Weights of a small contrastive image-text model.
Training: adamw at rate 0.0017, 10400 steps.
Rows from block 7 of the image encoder, named by matrix and row number. Rows with one number belong to one neuron. Each number is 128 + 32 x the weight over its row's rms, rounded and kept within 0 to 255. All counts start at 0. Numbers have three digits each. After the name is the row's rms in percent of the matrix's.
# u: gMLP up (value half) (encoder.blocks.7.mixer.u.weight, 384x256), inputs 128-191
# v: gMLP up (gate half) (encoder.blocks.7.mixer.v.weight, 384x256), inputs 128-191
# out: gMLP down (encoder.blocks.7.mixer.out.weight, 256x384, transposed), outputs 128-191
u.266 094:217151128100130130151177088196103151144125073121153127149084125140128124110106122155180128132111107158198093153164106141160141140143112020176104119114120127131103128092080197088123129136112146
v.266 091:121149142060132184134131077146130155146184102166123122129088104125137162135094049144171149179131157126107116182145143190103199217112084082110158171126117146154086121112116153128108102176093151
out.266 083:163100112196126126119167090053128117150105170084111128114170128134115103139127182085128119134174087126047091098169144157127164050161158177141075144143138149133137145084145107144184107149145113
u.267 087:160119125108159128044125131232143165159124140087100130085132081093178077153113137080167103153200194120125095153132083126168084129152131164144061059178175123096133080123105174134197147098145139
v.267 076:167198152097156140093129094113162110168105096048083161115132071134106175147085151128171098127123127128158109110138086128137158130127149087173174142163114120093106123150070137159109140143136132
out.267 069:101153123138102125103147142106099113076090157153193164104113177139096128133163118108128163058153161131106115147184150102111062078108114151105103176115136162123183142112162059074130103180113105
u.268 116:178155117153109144156159156118135106116106116073101121133099086124094122136067180137167103075148101157148135133140099081079143204106154164128063066134141113084159141152107144099126098152161115
v.268 092:075129127090129106127125096140131153107092106173129180127138156122174159124072123133150155178123120176081091138144149111127109158107089181104120134109133140139115139208096109088096144092046125
out.268 127:098166067150133090129135150105116132149129155120139130155063094051103146115118127158111061163133090113124182161165120124098199105159086069147135163140114124128169102129130096118148061156170096
u.269 089:117171123151100139109116127134103126157168122128125114071119124067155136146118160123118104164182116122134059103169122155132176137155145145128158089199095089084093103165088123075153125166093123
v.269 085:109056124118134100119184090169079120137138131122124101162100157132084165044126150153142128123120112141124080104190148129119096199133057065152083142143080154103124137137115154128136123157136119
out.269 096:161174104092084099131087113103037184144114094148124120123119157115118195104105132146131134146143087144148179129151119150118152132128072095151140122132087128144136120108088184117110152091096159
u.270 122:136127239140125107130198134089131134120120159196191103107150156169071150094169116126141133115157166134091132155083121171111131177126133143074144129122162139104136084069164169120157130102154118
v.270 123:137166150144144111094109135105090126187082121171105156060109129091121079166144139111056077149169150099141144109130143162177139094173126138120135103132058111100136178179111141129127108119152140
out.270 141:207125110161107144143098100178185084075115110096188117113110152127125138062131171122149172172171150117154054165131152106122114083127112144123137159091142201124184084084163123109201161163078172
u.271 127:153121128154135114107099126163108189123110145178089121029125143101111099139192147118102114106188114064125116101114168165137129061126187144116099095161100112134108178161091113047229144097111130
v.271 124:108113134106100116168190129136106082111154124170164085148114170195140140084058164118233148128087117190119107156128096107107084162129093087152087148119117130092113107113146175156065151228149114
out.271 132:171050107151057116136140114114118080087137088091124101170091161154123116079101179137193128124100116175133151128130097115115116133077115102165146119100152131086170101112121165146100179169119167
u.272 097:169113158125168130077133109135134163157125110131138127129128172138161097138157175098097098150135148115107087132034149159176134121143132188115155167152124119111075185083078140092152161143129142
v.272 075:178167157156151100092136126166128125175110096144120127126101100166085077163097128073139116133126127133082122130159104076144152174118101147117117118162123138129160145121077169119144080172081121
out.272 107:071097050167154117144188121131111167145050190120151119166113147124114158137176187145161132135162107145140136138116088105084093094148185153113112168115105107202148179138108029164127159143142058
u.273 081:193177148053163156097068140094129179145097074112076060121115108147108082118102155075156088145132121093088116095140063099145177088140153116201106114127176156066141138162139135132143125150154142
v.273 077:124134086110103139152108147104160113111180133105104114177142174185136123132093086136151181133089179171065117126093073061123135183092137101120080109120198142126203103196127120119088116149115106
out.273 057:150131128184108146152131109076133136096112142156149145138114094095106117078132142174171082116184107120097161150096140118136176122138126149100092101160166151127158135088094140099155149099119094
u.274 099:115105117111120138082119111141101198151129147087116177128131165158160119153127133150127100118159076135106035106096106139138103070096093104116186186113016062082096189116098133094171102130124174
v.274 084:156126147075138141102134119247166183103173105077086098096120071109131100099120100082185088127177157111120120091076132142215073092170158094108147106083098105125088100114067127161149127147147153
out.274 089:058042043189123148125211142125114145110026179161174159127104158156109138136192145126159158084173106120080111187108149093104065129112150155116116145132150157147147169093152062125123162174167069
u.275 096:148148142125156119116052067170107173163125079109133176164099137095161125122153145109135090154121121143111073113117084107155111097156161173135100159095111143108165146135097167098132072130099162
v.275 094:198151100099127104108161128113141058117216123074096139133171129140122138112056082149202112061157155120159127153120043110128157176127137155144135154190078134069114102178110141129131101142159103
out.275 084:102085079140146146111204153117123168102034158128152121147146170148099121131182164135100125120132089129144135140105149117144057064170191165118101162097137103125158233100132056115155158180200091
u.276 110:139134160112105094117154178170183112085210077091110104059100108140100049115142154051144108134119215122126113195077157123196102130166148115078130094062157150123118137143139129133143146116111160
v.276 101:142133082089110116064108123113167068154195169143147142089130142168112164181105160058117131122133132072175085131180096119130117205155148135130099115161122127106141124135172147095136087159148113
out.276 111:146165111155175169137128158100134176152107144099098098140176119089142119136120125119089094139133149128164122060083099124135154118212217171169153120124153060179125152156147099135097149170205116
u.277 097:205120164102188125117092095180114173149149107085072167119132148152139107099086132138094118108089160131102097111093082134172121117120117139109114173113075125137111147076067152118098156158156216
v.277 069:157130200071115172093111150131159174120154104105069131075130140130102060153131196109125109139143193073131072087110101115156113080132177099132090094099099108098094124154151172094128170165082139
out.277 105:078069049238109142089149150141106136138065201177174131135114169110095120117150182102119153070165127120071120139154134089113073097165149064107089115117109133156088134099132133150132162162169106
u.278 101:122136170127165203041116134153184110127104125113101101111129144109146113156117115091116091115159162090101092065104136127124121118174118169114087105169178170113176079136192100120146127127148093
v.278 092:105146113147102109155141097144077142138172140071093099186116144179134126130085152108063154120140162167154135057167094127073098110130156095168101144151132045130126116100157168157109100120145164
out.278 083:131142169162144106058133088138141109165157093093136135159116116118116136097067129142147091140095156148133109128178148099169158116203141112157126128114105098059131125058129195140136133122152177
u.279 101:108123181087189125134137186161148134098110129148066110071129113095107110129130105102157062098167154094145065073129095133206133082135140142124135092113085092119157124127141170105232158098165146
v.279 091:193107135072191169091169102147170133154174085070100134155151090101151161112086121130153085117113118118103115079116100157153159120131135115151155113167099135102125090169118175119144142133110132
out.279 109:070130115095101106127093119163095128127130116189128127124054143106148104157146071103145160109104092110092170160139143113127148140101105096109124097116091107130147167128103119175088100086071142
u.280 132:138157174128093125150091115192136144086080086133127121133100076087085119111146125104109133095128128142134188134153180153094138129174144136179146080108173158130154113122114121185093128106172109
v.280 125:129096108081180099152102111126140152175167139087122133159158145153164174120159129162119116186103109145124090169105098142200171149109143194072160183112155061165108156129072114119138126132133161
out.280 161:117117086167093186118149144123134138132100146148120090086140147130114080164107140107153156104178094121047175104101160103108122108170125103131088073153123129095111123092160133171136155152133091
u.281 104:134153142113127091128083116117140121089102103151140178125161101160124075139115124129095132114132180170129146138090074048145099140121126158138142159119172136104173136180174160151119124155172132
v.281 088:149109110111171093122169160170141127140146098092056094104145074090163106130104101130133121128088123112182140068142091125158168176124143113182151097081084119188150106156104169168111116100148146
out.281 092:118170128145100138129115169054125098107138120120162152116113170173110091118085155116161183070182096152099157181082121083146086109104108117135094176128153152062123180111133152154164168124113109
u.282 085:175176137104116139101095131164184118109122041117101152103114107147138079111142171146103100150188132113152077071122156165112162091146112131174166085187092118086069142140136147089130148116091151
v.282 089:186140153119150117129113075151127143129175166159171150101117162098094113154141152115123107128161149149065138087088148116199088155155128118128084101099177134156039155094130149120180150142137125
out.282 076:121121124135150142112157112083099196099086184159158120091122168131137152127167094145095116134110137121136111083129157148076180090137095144149118161099105086186169130133136108085113168115183119
u.283 086:134160126128142128101142115066128152099098063102112165084100138121106129147116185094066117102174200120164118107112104139151087075161134159144136111187176143114094118152138133139108145135128145
v.283 078:138111123125137161134144153146122137162135077135073146133125068124111080117109182081110107088164160076150106116117120128110149152201169180147104083151146090082146129175110125126088116153132103
out.283 077:088100116125116105127203150146143147175062104063080127153139152167116092112139183150170148127091106141157089170157104069150091068173149103158109060071111085107106159123082083159128127118118138
u.284 101:132099110136123177046079107141155125162155090155134120153152137149078090212178081041119173103143147131100118121120147126144141144110086118148136136135095070158141168151161125137084096127124138
v.284 092:147150079105127139094095091110114083169111093118129154138138074145094135134160119022145129125160158105106111103103119147150140123115129101147189084167086146140079125166176091129104095176156123
out.284 130:128155135140128106127110079118124096120132061138124144117112055137165117147176115067174152133181180094121128134134147146124087146092103086128197106157089121144123110141145124146108090132136156
u.285 113:135171175093158086079175161157129137128112114086070089126138093078127116120134138055164011156151148082158072143177119173173196052158154088156156112129076082154195104124143182125137070144116134
v.285 116:130149181091150152129152118141146108115129107068094087139129127065119141114138146110156116134132129136161147075134163150085203113123150059151193121105107108139147071079137121142126078122113155
out.285 125:089176089123183131103173122082106133172126127110114167167100132096151135134101143171097070138042164150182150142177120142169141189150195118175123175125170083090090154138138142097111059105153132
u.286 112:118141196105179192042149143173108158177112107057132105112141137123162104131194110065117073116145142121162110105104138160160148142225147085149170106110084071083095128083123137127127174114131183
v.286 112:095145134118056107178063110129114168061114096161127168138099132155129113046093124136110156148115089154125107175088111081076103152057128165130095112160165196087185099152105107135154143095119089
out.286 144:070122143119124130161150181113038143131095146137146081122091149089134130138185131113144129120156055092134175145115103132085130113126121103120159146096084087170116159080151094175115128140103113
u.287 094:134104136140149084125158144212154097151120140137076103100132137095112155120104119143159074150126115088128107157161097106172182139177122070145076097067093087121110140132136149094171126099119152
v.287 097:124118157077130159134177110207147175091140141133166151110130103104056152066137163115142074085174164147137088051081143111132062063172106122139143151120087096103095172106112128123160165194139162
out.287 084:070137119139141131134132160122083138164076153127125167145112108092089137134116136134132122080142125150075159171172060104141181128113173129117186096095151090153148156118094105154100120131102089
u.288 107:116160124113097113144116096109101128150142099169122099115085128112150164121101201157121139180164096126132046055094176166105132178146109108117152168190090100116074119110086126121135093136067143
v.288 100:120158142120117102179135110162095111111121117144127113136082145057116132103149174179139119157154066153135127106132117104155139187135116030163140137139051112164128147121090160124123144162054075
out.288 137:181139103124062122120062098087036144158085141158139089114113140107149178147134138140135129197156079146136130151164137151098126140105107113117146160135100146153108097087132117089111120135112126
u.289 078:143164189141133128088086085148127134073149065131105154091085143087133064121129163078151137135126165073152082069114137113145139129087106144173140125162110142126102169163151123099167098141129170
v.289 065:170197122130148092163117106122181155112096149116084187117148138155155136089162148116142095132131168115163087125118164098137162150126178144194176122144153149093110105203098089118133103125113139
out.289 051:113126174122143117142157102157145157053110125111144135091121124138155103115182136119160160110178173059116140151145117153120061066114139109088100093093059168127242120129124121142155193100101155
u.290 105:235182136149131097111188126139115130115171132045101114149140108132179124106036128149175122131131114094179139152118085069153147143119134120115083149160089162064136116125091182145145121132161122
v.290 109:137093162136142136083134093105131131104136149104138154130133184143113116083144178148184105168126132119104097145117079093121081134177142172076159198143171088117151113085157094125153173175164152
out.290 120:127137082110120111164084081085108116129142101156119147174130169136145162087122086187165171122149077166110102094074109089164172126073089116143119140149125138086107101121064144092104131106059154
u.291 105:198142109118151146063107112167109117145204115118118096093125121112174103112133116109180081116140128104157112159131124104148172085135083113143158095168082112091081109113098175119186135119149176
v.291 093:148150150070183167098152156191141158103187166121142096071137167151133131141137095097178132116148179121107097136096145154113167141146107112113154154163104131134177090134155143104139062087161124
out.291 102:127101116084096132130138123134106104113129117097144126152144135173088177114130135110185176092145150172102151125122114151080127133126101092098163130138107123121157117102126153163065099140129091
u.292 098:139124122132160169074083102145163117164125120160110151116145169132125109173149132066093146120193178173150088089110165141154139148148144152151082127166151128113112143108164125068142111195120120
v.292 090:133160126126128164164106126206147128138149003100118124148115105113114125132118172179146102145145188127157098071102152111151103116141103052160133111117099117079093071078093118156101154135075165
out.292 096:141134108120137092121176135185139112136113083109082149170161164127079086114128206148141146109126118121145118163140114121165068077179157102148093097146119099058145162111090122123133109159142143
u.293 094:209182122157150103106115148104160183108150067101122150133150109168123125128149178139173099126150206083134097144120104161166137124131135126130123135187139098112132154129123167061118072174166178
v.293 105:087167156076179140184196126115148102114176119136104098133108095081134062141105077079172098155129176091097152108093103109155190138099133078133119101124111125074118080097122156123071080119080135
out.293 066:123164124130123119143183136097074153148099123094134119142121114135083130144143182088162107112213160115131157130109146164063140163145154119104135113156168119157143182137143117131118100114159080
u.294 125:179130153143148135176207141134160137079132061123152148142058118090087106131159101133130127102117126152065165154150171148139144123156092109208086112118123153155133107085115155091150091163153113
v.294 106:120120084175108221070071120136132100170130153112139140090123171159177147173093123082093158110123168160120094150140149083105183090130157144113109163120120148147136135137117116102124083111119089
out.294 137:209174065152138131118076102166026193184133098096109156159143143158136198146151120119140110103126111124129138129165055125142155085134142110177186115123104108130114144108097117103096159163150148
u.295 102:196185169139110110133127109139182112071151074070124162116082101096058099100122149146179107109152166156099122095133115110105132101133128093115138107147110169129085107138107086068131121152141174
v.295 109:137154137088156156163219113112201092142153159126087104117157087057157121128060070106192113168167118077124119124110163169136151173129158097102140120143117142117109080145103167153160167116146113
out.295 118:122167125117091097143105138079086091073165076079123154159083132102142149099110096138122155143088095152110118120185088062087129120065157121105130114131129131148186115176154095130131090124066104
u.296 078:139120146100123135147142104154114122120131103127056140104100085132089125109122137124140082129177141147081088142112094173130099145116149140151117090127092129167121126129107204063106131157110199
v.296 075:171167113131145082069130093160145115159226113091089117094090071091165123146109168136166145160100116108147096101142110095209150138108114108170125125149043141105111131148062125104161125131065172
out.296 053:124074071240139140106146147136128098147148147108163099167132178092132139096100195121163114081120105161082102164138123024175140119185141109118092131073151121111081176071110126161145150169155168